A small segmentation model, trained from scratch.
Model: 1.97M parameters, arch unet, activation gelu, widths [48, 96, 96].
Training: 10500 steps, batches of 256, held-out accuracy 99%.
Rows from block 7, named by matrix and row number. Rows with one number belong to one channel. Each number is 500 + 25 x the weight over its row's rms, rounded and kept within 0 to 999. All counts start at 0. Numbers have three digits each. After the name is the row's rms in percent of the matrix's.
# convs0: first 3x3 conv (model.mid.1.convs.0.weight, 96x96x3x3), inputs 0-7, a 3x3 kernel for each
# convs1: second 3x3 conv (model.mid.1.convs.1.weight, 96x96x3x3, transposed), outputs 0-7, a 3x3 kernel for each
convs0.8 096:502488502478475509523482472513498469500520487505505452466517515476519531490498500456516515508495475483514523492483551537517516507563532481512544453510530483534559491486507509504523511493524538553576509468507542521487
convs0.9 094:505500509528488481481528508539545485512555533501456513482469515471489483517518568507491493493503517564499500482485464490524502497475490481468540504505524474520552485514505497523493443525528470512513475523573488516559
convs0.10 100:464458505509521545541453514505486555486499508497512483481547518521513491459512522491507477516504503500509467507514517499511497496521511491496474529545540512516547508482490527484550483516480478497533536501484492506451
convs0.11 095:490514525513496540502516520492477496508484541504486508528474478476526505491534523530500521524481503583507476520524487475487480461487510525482468517530504505485511499501508507536528477535496478455517502502533476491494
convs0.12 094:500503504517488497565535539484495527468504503477529527511513496465495450508488515544509510483506519462483502462479530504493500502512505495486512501517523461505482451558496486500494512501489512513521519474486474510522
convs0.13 096:479505566498462552509502485458490485478480473518492504487495474492521467502507511459501499490471520440514537509505546499505461505530474480490541530463530464509428520531472454469533525525514512500521509514490450490524
convs0.14 097:509518544530479489519496474527515478535498475535573488499474477500487531501510553500518511515531524469494515488503456473488538490455472429463462522495473515485501545488502464516480508515461467478540472460500491491491
convs0.15 106:524499530547511505459511502496531486503477510522529501543477496526509491494486523531468482510499472509527472505526474500499476488470516517495492469481488498497486497496538508482520497512469478469552473481465507486499
convs0.16 105:478505549473476551500514495473500517474507508506527446493467496517495463492486470459517463499501497497489499540505503523500442489487484523510449539492483545515478475527465512496486481493491567545536505509544497497502
convs0.17 099:505451488504496515489531502499516512495543482468527485526490490539549489499494492477468498501509501495503472494489531486504539465496551473465512466498496497550479471495514461500509498492502510539494508509513485476481
convs0.18 098:558528465540524519477525487476524485496480510521530463467505467461504458489510502505510516504507505501532510513485537484473507461483498476510517460515517492518495519517526499534482531506509493524477527504475487561499
convs0.19 105:496557495490525496476487519541532548487452496497502521483525483493508498463503514493510473472514472496521453514510457491536478527542513515535523541556487470437517503509494517512493519467530519532513488517501446488495
convs0.20 113:506498544521501485529495484520521476510486495494518523509480522511524543412510459466465495478492520513517482508493484466483491545467491490492535483490487502520448468535526508517494542451514528481522510483441518498506
convs0.21 100:531481525470473488510528507448488488450470470484495453514497494512476496483515495500517494519510430520499474533512491522546517530501526515516535520456508517498521545506500531485470565507550512500483483533503519484491
convs0.22 104:525478471529449510467526473489457522492504482420514535500512455502521482485508480499487488518478484474474466467521478495524482497540464519498487514485506493476533494535495522531451493481485498496449524500477482483530
convs0.23 099:488509532557516481493479510484487521496506517484491532456490487493496514486519489450487511509520497481503478492506528489526485482527485488458536537522482501530486526489499504488511523540490502469501546525491480491505
convs0.24 099:501544511507504483463447507518530481508515487475533538456453510509478496462488494517510535530500518459503482516515494480515482485517508522492468479501550502528487527485500535509525491475484520497494521490533473514524
convs0.25 103:514520448468460503503525553562538487534461487471506526498489496480502526505486487471518530508533507490490497498489537434491499447454508498552522492501494478493450541517489516487518513498529514459491496511492456516487
convs0.26 101:517456522503490491517520488531528534524475469472480490521532500439485510490475496479502513482496534447486477492467486498484505487511471475475526500481475502491478430459478478518476483501475458510508512496503483492541
convs0.27 098:508533538483514507508471521487512499570534523500469465485490495546493505516466499465436514505536514496480476507527548465503519502504496473450493419482536520517527456511473512491537476486512514509473496494517500444482
convs0.28 102:497520489524496541502529433493523512487473474470473495458511495476493480499533478515527510511500497491515482496511500499495468525488501477476497496478491542515480501481503511512505510478517513524510514505504503502509
convs0.29 112:486493459478462503471527546544481506514505509488496494558468487489458497472498488491474505491533529501483504506489491510467530538490451491494504548461460471502529469538487491492456525476486482478494451488491485549483
convs0.30 099:436487501511524534465482494519500503520556454543496492470479496472466493493428497484477527506500521534491497540485488521515503484527517507504532502507521490478504485511518500506462456478497520523522509496488482534512
convs0.31 092:498496539541488504481542482532519520501525523505505461487473498530461504533453461503502511492473495535479531455519549521480482548531502477516492467514512516553439493521508487520508512510469479450480496533529506511480
convs0.32 101:531463527453491522512488509527516570507511488513515472512491544507518526518509507497492481499516506506515528544539498480504492438488493494489460452481536492483486507515503482520526443485542470494477463480518523497489
convs0.33 104:489441481489479500493480506482501538474498504510466471499470514527458478568494489545512508507503519512518526515497488525489484487508549491474509505473491526554503492507500494490503528494524481478540480511526498465510
convs0.34 099:465528471504530486546502521539483502549478513489489469535509573465475516494501492506513521491536493495496486492477467530482488517442493495499529472509512494481500535475504538509490449471494507517440535491493465493468
convs0.35 095:502500482512486494520507491532502485448493479463465460457469506507496526512448512539520541535507496514501467511521498524498465488521478488512500507509496546521505476524480515546503513515471501461533507497491515461533
convs0.36 099:497499519523497496522506512533545511463534501501481476467467455489512489516497517481457526510506492522526524488515513500487534488486476475494478506513479598517505472490507433513500518511521498530518488486480529514471
convs0.37 100:580508540553481517453484488501502484514506498550482481515510491522512504535438511499516542513506490558499478536534486540487489509483470444517495489511488519503522520507500531521508522515515505559515465516478512481508
convs0.38 095:528547568519510468511525521540485489493478501488491480501513461514501485480478465486508524479489494500497516499498480457482483478497531479477493487532518460525539478460500502511546533532526544504472499527466498511479
convs0.39 106:498566535479459503550511510525483451479491481524522554522458491475543534516521489505500526491475476520506554529501543453522530499490458477504532476520482458521481506497565498500440492535528522481515500529492509534488
convs0.40 108:492497520459497512499536504546499537523507495513448478469492466495510463474507541457485506530509529509520464497476496491478514509494495521556521513457503488511517535525526490494502516490500496487497503483546486520505
convs0.41 098:500501527465506549500494515523452513481489512531468476476470496466483490502460484493500470499494523509507510489540499534461490486511509528475453536505466548526440507498491480489517527493518458500457518474509493513483
convs0.42 107:505490534453517515483542517545518526502504514517529510500502514488523481517574542530511474533452512516484504503509517490479532513478470494533476478451501506476488548460540510528475485528491487503433480507461508513506
convs0.43 109:490502497456458504494505471515504498465467469525482514546489453534511517476489519473466514536541549458520518509477472494516523505487485471484451532510481480494484499526541482489485503503524503495488520527464506507524
convs0.44 101:505485485489501474507480502518476481526468509531499465454505524481524518494520494514487490493520489499502431486479504480503550452468517502462495488513463508515500476483534532480517509521484474495518495461470543468483
convs0.45 110:500461469532519479481507517492473510519529484501499510544523522480480514473437478491527522498481468535525506452514473529548461498545468524491460514497502450470478487469502506483501498494531514526494485498464513486460
convs0.46 100:479500552508500477490491520537522543486489494468504534514440503520466502511486458495462453481511497539491503461496505486487531480448510521520477504510520494489495497496488505493492520486484480485472500487486508507509
convs0.47 097:477491474530491494514527532521454475471495508527490476497536498479538522445509459522500493524522486496517504492508530493528500474506469509474523538523485503515506489537483524479516485510549482490497479462499501536457
convs0.48 086:460492522482476522514518532518520467496519509491505493466500476483479455496506505473491500531530498471467478469463469516500433483481517489508498444491493500547550487468508473486488496516514476505550451481523512509484
convs0.49 108:497452483512525474462542455546515481482533445463479505536529487510532496502455474469455503479474502513499503476494484480479536529540480494513502501522480538471492514508527513492500508511486461515481489513537490551498
convs0.50 106:499514499535483508512494517513478541524470478533509537484505518468512516551532447482500545507501501498517506499501506496514487503486544523441497509531523485503526476501464516529443497526540501510539527489514555483557
convs0.51 101:491525485556518488512516449505481506524483491527520476472455552488488478526471512495518458515549483489500480493518499490504522497502527511475493499447480514469532492483482480508475491516503479514531477482493453495478
convs0.52 110:474514506501493503495465481554510482514510524502498471482479502495478484477519507487505501433505534496502518421526496518483435506479480501442481521477515490523500495516531484519498457463474554476540469533519487534540
convs0.53 100:487514487523497462486481531514512460480506516478509491461498463526516500501554480508559512449521531488506499478493500469479493502472506517482478492503496499516492441445481486522465526539502498458492504526497533487508
convs0.54 092:510533534503493553520528556520510494481484515490514489474476467488507510472525509497502531504510507528445461508499517527461567536497539506510502487538465469504542501491499545493513530467486501497518531490491514494467
convs0.55 104:525487524504504528476523509498473513521498450517504513505492546564494478514496481530497513501524501443494474508471500471444512516516499507533568493505549482503474537545562502504523499512484486532481495510536508498445
convs0.56 090:529475549482512531519473502496459520497470457501508482498496461506474492499469440493474496524520535487517525509524479508463496466471514464494501487507481511565521461517471515504519510530524525511501521483493499482507
convs0.57 099:488495509525526512527508505475496501557466517535498443481471500483515537484532489470495520508510492471480490486474553512485489553502533582516541501505464483515490514486489516486488488485423466495504499483502522542488
convs0.58 100:502520522497485523513527498496526469479455512499452456496458515481516511521484491452487509543490518473503497439483523485523503468502530491500507517493506465515467465530483485531515466513521508508472525476513459525512
convs0.59 090:497512529514500480499479455476505511482475538454493486468455447457493457509499536485493516501490530523504516546442512512470477502492500491510475543528503529555542510500514509515535532506483521484505466479510472468478
convs0.60 100:519504524458500493524482521467466530490568494445495486491505484507511476451462490483505525504485501506495494517481483515494490499491519528543485485477465507513531516491490514471503493500537539533508506475541475522508
convs0.61 093:506545484479504524476543549479489499516466528448505454463450481395450530489470471522494515506472485509512513498471539499537495486507528515442427491473489480493497431482489490545477505502509480463488497500494502513555
convs0.62 102:501476506498526494529517487486500504504523526477494451495495487510479477524488548472505494504486542459481512499519501502442512504492475521454545464513512509488506494506510499484539517471496431500517521510524521499453
convs0.63 103:494504533505540497462496508509506480459517522524505476488464487488486476546519498475495544498485514481495541472456500504504466469486537514512573511503545538491481497475503483479517512479509505509498521437491496472495
convs0.64 094:462494519476505537495486465517515514471513475499512483509490501475523499510447495476479460463514484492504526516475488485484518470500488520513535493499511521468518530521532493500531497522513535513524481496456517523490
convs0.65 098:548495458486491516461515479477498482482496523486477536500530535523528559513454474489501565492511531474501516495508548463487493451534476520479475484527503509538520511515505511518512535478457508478515494498486480528485
convs0.66 109:431489457498470498521461527506497516546524521421508538498474487534504499465492469488496491488523522533452512514475509451482491516498505535462551488495506433475493524512552506517525518547452518533506494500471475507486
convs0.67 100:532528509487488540533510456528497478481462480457477486552501544495491477522510491482492487538481488482506525478482462469488466500555511535555499488542539518482494486485475527514495515538465538499485498546476535529481
convs0.68 099:485485500499495493475514483490514518487497471490469503505512486457504455489456453520514518461489527541542545539498502491472475481483540491543511474504527463542509492520490466494531531512520505506440509526508448463503
convs0.69 101:497505516446482512459483523528498496486480506474497506560526530459514495492490509486523533535498523485482507504501494484476509483532560492502504530505498508528482487530498523478532497486450527539483483545489521469480
convs0.70 102:522548473459486517513511502509541483465482486436506524501486497507480479535461461499499508499488504540507491461502538524505489536479502535516520474510498469510492517487476532487524489449506496500502529449466482491495
convs0.71 108:460481559525506511480490473521479497534508529531478462531516473495477490485471487516499506452500486483542514457543453515512485457470504487503467468511497492512513506525507534457502514490507459556517444535536458499510
convs0.72 092:542483529496490468519515469480493509498510484491492459518548484530507501512461492529468531497457538533509502471471476499487455501476482509497470491475518523547504464470479520474512496532474495467458531494490486509500
convs0.73 086:504484510497500480557509510541511532466536522461495520466499480452569511512500471454470481520495508485493484520524526479495512530511500487448487493495509504568578531534517473505495483519467513535539492493521468444524
convs0.74 098:539505506522507489494520566514504529539493527512490508497508506545467512519476508512547489504502523507529485521542571510499529516529547504485488512530527505503503478499465515532468520514478516494468517514486503502517
convs0.75 104:499463479508499501504519492476469482511479535529464498512475513491484490498495547538522488526480488502525514525485486529527494472528479576529504534458499506510512526507541506494524490492488477494513530503505554465490
convs0.76 091:517491471472498523493492518499500537538487493528505529486512527535522516513501509492501492487504486468474459497521499489499525509528518517519528496512508493495545494511461500485507502534562496522521523486469534506501
convs0.77 105:507498493491538489510478526480525493465489525476487507512522551514518511453492500521497492503486510488495504516513488481489466514490496544469498558503493441487519502492473514502520516479490506534491478522480509520509
convs0.78 098:538526530508487502527511477525505557498490497506524478499502513523506496509507491475500471507486523478500499480487552499506470464502491464481521527423506502519549500504502509520525526506526498430497502495532463512526
convs0.79 107:446440451495500507504487489486515513467477512529481469443492498464492480515459514494488504520501483485558494502467483466516463540525473505511459520462475476488505486484518497526526511485536509530442513470515479503521
convs0.80 106:488492498521496510523464536505464489559516504535482470469482500510497527493478516540516489501503524494477527515521516542435472548458543484491502496479495459520518514487495494472519488541503526528511511500480453531460
convs0.81 100:481533484482528545500463495470490492518514467510499486489499500482487543537516458496472551480466533497510472511501517502458502452529515469484426482497494572538493497472516482518539558485522446470512501482493519532452
convs0.82 103:499497531524500523502480550479525503519525504511485478513493493490480460567503492490508454514518508496475477471541538467514466509472502478488505539506498495454514544474469510479481525518477532469512498488457497488473
convs0.83 094:520494512448556534512488529515538467521504523487470509504506501510500487505464520480497474480504507473524536528536499501514528484485476539514469508485508487499505476479455463476509510499476550486486514493547491504508
convs0.84 102:460488524532534504484496503530485511542523481503556530542510501525448483521488517469515480511501535532505487520501542493479556531504461525518502473475508498484519530500512472512529523508508513520521515509502500488498
convs0.85 097:513508521486494526547528494512486505538492528472490503488470494530480527480481476524522485529490483485481493488503528482516478514503484457526508517452502457515489524557512505485485453509496490540511496503516524516541
convs0.86 100:473551528493492501501496519499509514511483491529485473493490490478477481491527499494497469496567514520517463508520505539479500493479514512470430478509526510460517484464462515511445539512504517486517491485542494515500
convs0.87 098:511500513514475514499522507498479467486514506548505536510476475524503491492479516540507528550490538503491531478521498469504512463485493511490517513508480518463484449492532467549521517485508461459522482471462478525460
convs0.88 094:579507499494545480496478499534511513486497536492519480483485470439534517483497519503484486478542503507507522472470551525475520541492456479452497516507495554508517467495493511486520537490526465436504487492501473506548
convs0.89 103:494517493482495532475503525501539494543468475491565520524473480543493502488494510512483485501499518456457523507535497510493479473556457486487520471503534508487566533496501512528488498550519490501467517521481467465512
convs0.90 099:515501493512466472451497474517486504470475487474492509522540514526521493544513476518472454472466474522515492489486499465465488537481495487485475545486488501495482509514522529501480471477530490494490509531500572475524
convs0.91 106:507494496537483501501532500507525501493511508508477453498510478494493506506479458464472458448484563514532554486462468489490466492513517454532507534492514548488468512522518503507493510513533502507487481516526526467550
convs0.92 102:484518521460505470531459444567501530525494507460473476481457463510515517494477511485516525472513488530490487544521488527528472491486496467486541494518564538489528522545555472522534518497528514469544536503497540522493
convs0.93 092:538480522488531521523474500509533533505523501470488486482484489514489491486482532524505464497543511479506536519473500473514528457501524473469482502507493529512543484455488474512452514475514479534518522497515489469550
convs0.94 107:497537509519482500473524500508538558475524540517512520476502516496513494507491517476460516533524452545525485520471467525500485522527481540499452498514460511510490529522531497479532491512516481511539507506480497466491
convs0.95 097:541488487511487464453514497493489541471480473485461463486472491534476535521495553528530499513507493518503470516538497475478507465507514548493491523529526483533510515500537527472486473524477494453500497529488504494484
convs1.8 093:484484527527509492481503499536491534533499490515516512499485488475498516553487509478483446536473461459477483449447485514494516480524527491459492459521561477469473451491488550504493496481466482467498485530580514476487
convs1.9 103:516508515524547507567513479470500517519469473487511489470504505513479515501509519475491442454489471494541497492504500478509499544511537543490540488505492486534487531464520528505515506494484501484441470502517515532519
convs1.10 101:492529523511509515499490516507496481498521503529490515473520481512528469473471507514490540512495467478487513423487476523497504517478513486488499494485496508472489490521487503513494478472492522503517492486506553501495
convs1.11 094:510507496528494514483491474466470482521469493501516502497522560463472508537505492563525504476508492475504522530529537513501526522486521494520415536513512499496490491487476463504538475499491550508501508462531485465499
convs1.12 105:449495459461495480499510544443501489464506480539518498489537508431506507462468493484519522466548509501499517491456459468503487491478518500505534517505495477527483477532534468512504521502517477490455532469445479450524
convs1.13 101:491484473506487496489509536554540514507506499499526521497544525476505478537529470491477508529499501505516511514454513472479508536554522495517490476504510543494496509481501504530501535555508513501553471510499502488523
convs1.14 100:517508512503492470478453456473485502471509492548505531516533514499485526470493520487463457480532493477505445469526468479496510497514494491506495510524429522524506508505503481470493478493466499531483495518469543498490
convs1.15 104:492510511524512497489500473521512508474496503484490509480501445505512472524554537491452554505523490522495464496521491499503504511460506469475492529505525523489502491494530465512479515537515577468529538511488488507502
convs1.16 099:525505499471517474475476454500516516449480499484487500532524490483503476478515497490543499502526490532489482499537505458546474485488469496502515476514498512471473506524515528485503542470503476498484417472491462473529
convs1.17 096:480504481471504500463502472500531515488472524520478492529539492494527509479503536493493490488529496500523463484516477533521529465493512471500524518526510521538480465475480522472492499524498579532476527470504480485488
convs1.18 099:505544525497515546517487486511472511482476482508505475451473521499494480472494493527507520483475498491505502557509447552505488407460470488452512510513514498499516517539517492497492496505463474523476514519482549509471
convs1.19 096:478502518501480501514505510468528553511493487497480517533505467501513472493510486564488494548499520480496477492492486480506503515516481493523507525519497487513534507526464507490514518479548522527534467532476512497526
convs1.20 110:471485538476524493482488549489517522462507438510485445479498532480486524455525466497500490486513484499498501534463503540474529501497521479505482469526465475492498508494526511513453499464517484467481475504497500492513
convs1.21 099:484462519524521489479472475545512499498465498469473567478444468523504500524484519504476513521489519462514557490568519536488493468489497536489493509529437488469527480482463523499489516521489467507484499529464497512496
convs1.22 103:497472475548520497510528461439526507470498487476520485504487473563494503508530476509471519441516510536534507508477497464498494482512505476524498502514502503483498495521504493502517508494508486476502481501518494531509
convs1.23 094:464505516537495519471502506507470521459473508512517493526503480535472464473500518509490522486507544528493536534486496456498525487483496526479499495502459507481499521481448505502521527512493520487489529462504515497496
convs1.24 100:511494493502516546534484492479494507548506552520458523556513534531489512506544495515497534494506515530468481459488521509466500508498458499527482508504527511506509516512539480481530532486466496530551456509540490516498
convs1.25 102:461498492513510519576515490467531455543533511487509522502488520467460493513495487455513486485506517535528534484543478457523521497470484484517483516504486475473464507457493471545489526543528457498490487501512485512484
convs1.26 094:509495499492521480494507453515515547469518501510502529522497564493557512486533492541519511526474524477443497515491473524520418500525450468513502535531513496489507491542529503469522538497561536514508518500493483448500
convs1.27 102:543491545535523466484481541505514542520494515541534489497542495494524511516504462499511479433472440468520488503506476526560496498500505490479486515547490501487519478521473502496479472493500536548439509500499496487502
convs1.28 100:452515518488525504444447519484496538495517499473486458493480465529498509496483491487475502511529528501475535435535560495533518489524517512477481525511485472485507512526575496472498447540478473491560487493514473443465
convs1.29 109:476538532488509535498509512485483477498483492508483483489476428477488488517510495463463554433464486500488528532507454502500504507526529529471449523501485529516485490529517462488507501479497511543550493494513533523509
convs1.30 095:526521514489533493462507472498506534531435531464552550462527573500508548486468504481553511485476498494489495477483507496523526497479474506507488486511471530519505507508525510499511441492508500488514522506490597534488
convs1.31 112:514507478450527484489483502522512463503477489487506469568483490503482492504518509503509498515497512464484490537497478499511481467476485509513552533541528551501451500489481507473543467536514532493502506461496472493499
convs1.32 100:492536544482494513446487451466485490532484475486509492487509505485503533477538557489513505481522486498492563489475514479493490489502473511514517472524516472459453431515529500469495502508498549524529529505501493501529
convs1.33 095:467498507479523500514550498494484491492478488511513493511540505495505459547559517505501507523513526514473531511487488483536526494474506490469495520510498481500498491473491505531510454520465505461470504501499522477495
convs1.34 099:465485501476493467500467497500486505506493509513520496503507502465518506491493426524451548514504541488522550448561508497541475493492464492492529529493482458481507482526531514489495485527519487514542503509491583519541
convs1.35 095:496509458502489486515542526505503509483441475477497502473496513504484451549547490523483448500481516497509507527512513514502492526481547499495483508474509511494463519522494478480492513501506448524465486503501450515562
convs1.36 099:483484467510463531499542564537505520493493497488478510504513521487476467549553534445489500549489533485548492518498503486511532519497482527496479502456485541523497484496500504476505485485509498502474522519520473565560
convs1.37 093:492518502512496480528508486515478531525479481526503499462536531513521473460496512529519505502465488487517464500487524526492527502516485480505485533502483555494525508500515472491486534500506482501463472469497519494493
convs1.38 112:475510510507490463484481496525510483477489518494520506524509518471519493465521499490505509494496525525494481489476487509492530514518488496533509546476454489487542458497517477499484521545542514532520486469520536490507
convs1.39 100:500501530534512537507476509500529469514478477550503510530528492509496465465505479488484503496530481529514515535528503466480508497519514499492527493501450495484432489457491544495472504520569454532490488528468522484503
convs1.40 102:520459497496539523497475444497491497454509481507558521524505520502475510541509530507486500499557505473512537504506505473543500463534502500483519450566520463476487516503489480550463530558479502502498488517509488511500
convs1.41 103:501476480493499510501496495527529481496498479483510483494545468498493494545508536518460500479494525550517538491488537517513483501463517500519470475558493509478469490495531493504480484534473504521454537501468510511520
convs1.42 095:525490517512520515478505527502485496478495531534512530474495521474499483469510481486516487478557493526481521492545481488472467468527482512484476532475517511459461557462521469454571500534500500501514526485489509477522
convs1.43 104:510500475501529534503526460463460510517517482557496503476531431528468466493464496474520544486509475510515549526535508531498501509511495486518513511540457513509511477464539518509491541476462486510507506484512493528487
convs1.44 100:491524499511436522534517500482498494491494499540509511556471497495497532506503538471467474534525471531454481493474484472463514487502500476516516508480498521507463474513487488509493499497514530502504487462471472504517
convs1.45 100:514477515471530483493507475526512466493492513532552488544485472467499488487484502498509528502482475484492487479468520506531504531505534482465521462481498483483496497520504495528493518505490521504481489501511460438489
convs1.46 096:474486478490497531517515502520569527498483521515448485524499503487495478543511522535545503527475546544523531494465472483467506530493501519556469550489514536509514491477480475487496526505496517533533513500475530508534
convs1.47 098:490502495498512542503510551483478493453503494521541511491501477531460529514482531539499540468490466508464489471543501522487511433504473514497439466530464456490486460550543482505488539474464481511556492523529457533504
convs1.48 112:495511497485499501448483497574499507445500494550483493488479457499482499506520507536498487491485486500480515506493510503486538514486519496499494540497553532525503543469510510478519485513473515508480468503509503469513
convs1.49 099:510523528526481508455506480491521508537457536512515525464533479522502538511460467505510526488444491487524550523496507527490483520481515515532539454484495461493475521525489474497515513480519524527494494516473505521500
convs1.50 103:453534493546496521511508494465546482507524465511499501476533487480507519512507493504523488522490475513468461506465513522470523518509511496490486502491514472512464528526496486507490489476478489500456507470460558492439
convs1.51 103:502482516478527462458493486458511510497534526490505499464524513496496516484532542495547480526462492497480466499516535498498509485486485471515503522508506490475491521504462507501529500511559488472513517504490552477482
convs1.52 100:518484532508488463515489483522535451514530485490477483501505502498486481507506464503502450429498519495473506518520512495509503503497507503489471487503462486525518520495483471480526499460508474487541437516528474513512
convs1.53 096:525541523483469506514489532505456484513484515520484507491532515491502548533501516537549506485485504518461478438502514510465525541533467496505494451485447532490513469498515487500484515519502545506477474471487473474507
convs1.54 100:560520500468499454456481508516524506521548479432475471513537494494481481532513487472516477494516447486520473472536534459550514515507524449505467524529496480485483492545473539541444448494470463491524535517472513491517
convs1.55 102:497483529498493469453510477512562527470499520499506516493474516515488475455496475487533521489487512498486479509497491481508504442542535522499508507513500486456525530502481491472528519498532525495552476467508549502522
convs1.56 104:501492502474534520472457498503510542486494468490516463535503467470497548498511540498505441493510496489461507481493536472485496515508503488491515526531487523483511516499450533517498481498539504478517525483500501517468
convs1.57 101:480498528502522528486522470538513527492516498516530559541493492475489479534507528523525533511480535463476504501464462513528460476495472544532496502506506481502483481469507464440515490533535559513474524467497484502492
convs1.58 098:468460491503512510513477488489470452473539516488560517534548538460510469514469514508508520459510490520497496455518500506511504518529439504466536504496500489491495477464538477504516525516535495505486504510504543520499
convs1.59 105:480511514490483534511457517543502518469518501436453466497486462504496507553531490487495477533516501483513469487510530530458494508474486487470509516480445542458508543478496503519493495515432530491520473494536520521510
convs1.60 095:550499489541484467546497500524508549476506502493530477485494502526520459549496486503489489558499494502507485527484542478502483480482499509517527540518500491501484497503456492514509514461492452452487530520521511516479
convs1.61 097:483514517509518508517508537517493499476489506507482515480516482499477495493509489480494486479482528533510512469490509498520468422472530490480501485511511474543512455490478483486505522518550483459488522464458542495495
convs1.62 096:508543496536499516508516550487489504522536529507544513485513466517526472477501521459463540505514517488457515499473499494539489507496509493500510516491467496477517494524510496464472500517529556520480497493492477481484
convs1.63 100:526475510495501488524528490491459538494492479474472516468484519501503455463487463521487518485526550478478518459470501514500476492529523512497545496476542484530489469506535529491500519489463476501474495492509510501484
convs1.64 096:484517496482510498520532483480524512477526524470477482477541502501490483494515486473464483510513539510467490492518530517506537517506457514497534492482525560490536467502486486519484505522491481504465487500490477538485
convs1.65 090:483510528476515521464476472473495473503509491510485538501492508506536464427484460477562537465493479515509497467493490455498478515504509498500511511531485477529474574506542521471494457514498457487545496482487494492500
convs1.66 102:466515520528485461527475534503556534534446484524482499503489454489496476521509517489522505486476508475515510518535514509480471513515518514505525497548515475534491525455474514508502509482494497553483516504507495445504
convs1.67 096:498552513498512496494546568458526508484524469523513514499536470521505487475483491495556527506523477463454461443472469471511522517503501478522488483493512472506520464459513523497493534545526567505496500485485512463500
convs1.68 107:497492513489484508509491501501533563468493481489504533554532549530514509505526556528482455500498514505491494451546509512480481497482465514479532471506486511456489479461497525512533521494502506531507491495514521529474
convs1.69 099:489496512492480532496501538489479493507513482520506507484475539464522520523494453502511498483491486500471536477510531498529451482504481489471507514513490479523508500499550494482511441469491448491475502485535521530498
convs1.70 098:474485505483502494477502492532484516525470516491490489477513500484524509474481499499468490494495522473502470494494516535469538486491480515492511520516519549507521482513539474441485506486521489487497521554476579482509
convs1.71 094:505502488483477483466515488510503471483554483490484484536520518464452494534529513497533462528468509496540541501511539529479502559476515442493517498534467502481528515482488516492528475508503522484515495472474511479462
convs1.72 106:514505476483507458515497513543469485491506479458513527476499493498532514529514463503478515471484538518519500520516499491502528539528465474490522521530482473504499494485525515512446455480518517464527529500490571549566
convs1.73 108:469492471490506509436488468499519479484441509469507513532525473515508510490474492511488510495526497503516537511484466542475531456510514502464561508511511571510500482491493486505503487496486495514480511454448500468477
convs1.74 093:544540495494514506525470501503490450493475472451494495508517508478507450518489462488480489515478462515506459512536486479515477514508495508509504476506486457466486486516538512474496503473453464487500463478508508522474
convs1.75 095:469503469514473513513495481570564508518506515484521512461503525498480481479546472503476456560503537481548495523533501496464478526503513509521520499506553486458457495477497490518525529509500492490469553519489502507500
convs1.76 097:475497499530490487520502502505504508560534470494486479493507500463507460486500522493483516480517509493520530537530513483496479517460507479487533536482491498502507509510509475510473487514492511501461548515507567495524
convs1.77 103:537512502519491514535491496521543507485504480498519515524495506497454492499499500512474505497498549508509491453527477502482467510525466523506477507471497522504491487488499453522508496468513502487460513507482539491480
convs1.78 099:519489479489508529515495456455449512502492461463466487490507491483526532489513484521484516497499496537500556487517499461528478456506507519489526519513520513544487541473489480473488484491474486469500500475533519509498
convs1.79 100:492487470515480496494503548465531487484525507457503510457506508519515542490502484507498517507538512480522438484533474534526491505509507554520496510511493471509515504513491550452506484469520448521454545509462547459519
convs1.80 098:506492463506505498510499450485538499520500500504504503482512482493483450453461526506507496491491502518510500491512499488527473496522462511519497496522482499517516504478502475526508534538469503506497492470499496453476
convs1.81 100:469508541468483543505488491513491479528496495495479482495461454494523544521475488519474513473505495491504517514493511513516489499489470548496500510499461539519478526539506480492477505534502485503482475503503536501533
convs1.82 102:526504497515530468481481517501569474508510450514500521507539493577496534582517494467483510544472485526480486484508471538477497541462492490483496540501477519518544499500441504514507497496489500524517494502489501504500
convs1.83 100:485495475512508525498516494504499519461530497495491506515497498467496519439474491536467536510521495491508478494489518502526460502519467497526504521489536495518463497513499502531510508493517534546497511494496507493530
convs1.84 092:508475513538509513511485504489525535516498489500537523514449482530551500473507476538477486496455488488515542512523514464515556504476445522489499464503493488483487517535543505483534479549452530504435477545481440505474
convs1.85 108:471471505517510461508518491510483510521527522471497464552529520529470530533489519514475502526546530466496464515477529473471532479467493485525497521481511523502521490497487519470541479516521501506498496499486474506519
convs1.86 095:486499502508471503547510464515501540520513519483499482539495504521494538530484497535480518516494490560499503524544480469504517494514511488457487490458487577484529530479492503500488513570507522492470462474476514502499
convs1.87 111:550541508499522489505508510451479491430519558492538571496479523518447514483484493451511440495500479517492495503470533490472492520524493537498495524533475474499465477476462468487520494526552507486429500491484508527498
convs1.88 098:510500495493478497493542485487495484498514488468483454454529533520498489495493486478513521477506486543506509513452511494515494505465503496525487492522508490504499515554492451526493462505479468523539490497546489515554
convs1.89 094:516471495488537491543502494502476496529499487514485475503474495517474474483491477509549524541467498510491514472477527542486485527490504510477530504475523519543507471506505510513463496480472468489512528480464503484441
convs1.90 093:502564521501465506498507524448509514516524500462526516522484520480485517501461505506465505518489504502530489537539515500463479486497492458493508479463498484474525506515517510531509518464517505503456484486512521523451
convs1.91 102:539496474484542490439520523534516507503508462534498450495524493502453505478511491488470489491475510525493524489486514482509479481527496495533557491474476502454472505495504457522540482471465498507478485493528508502525
convs1.92 096:519464519520493497523484470504487547512504514503489448502533472474471519493508552512475475487513503516499508521511497489525496540499491509530522442508522530530525478479522522510492444500501482493514509519506481514498
convs1.93 098:505509490502530524514500520464472550476464523505526504454470493495502509543528510479502510491495520577474486450498521501514540488513501510515470526496511537471510485507544512506557526534531416489508468508528519519525
convs1.94 098:497506511488501486483471510499519497472507531477487472504494546502507518483500537512517515520486505515539532520470505518487530515497509471481531492526475495467504511533515484527459489504498512502479508481471511506518
convs1.95 097:557507533484507495472520482517527493475515514478475444505478561496514491514505507466519483469458483494508431504513524509487438506503455513476498504533500499510498515551528508554496483472511543505537473476493525541522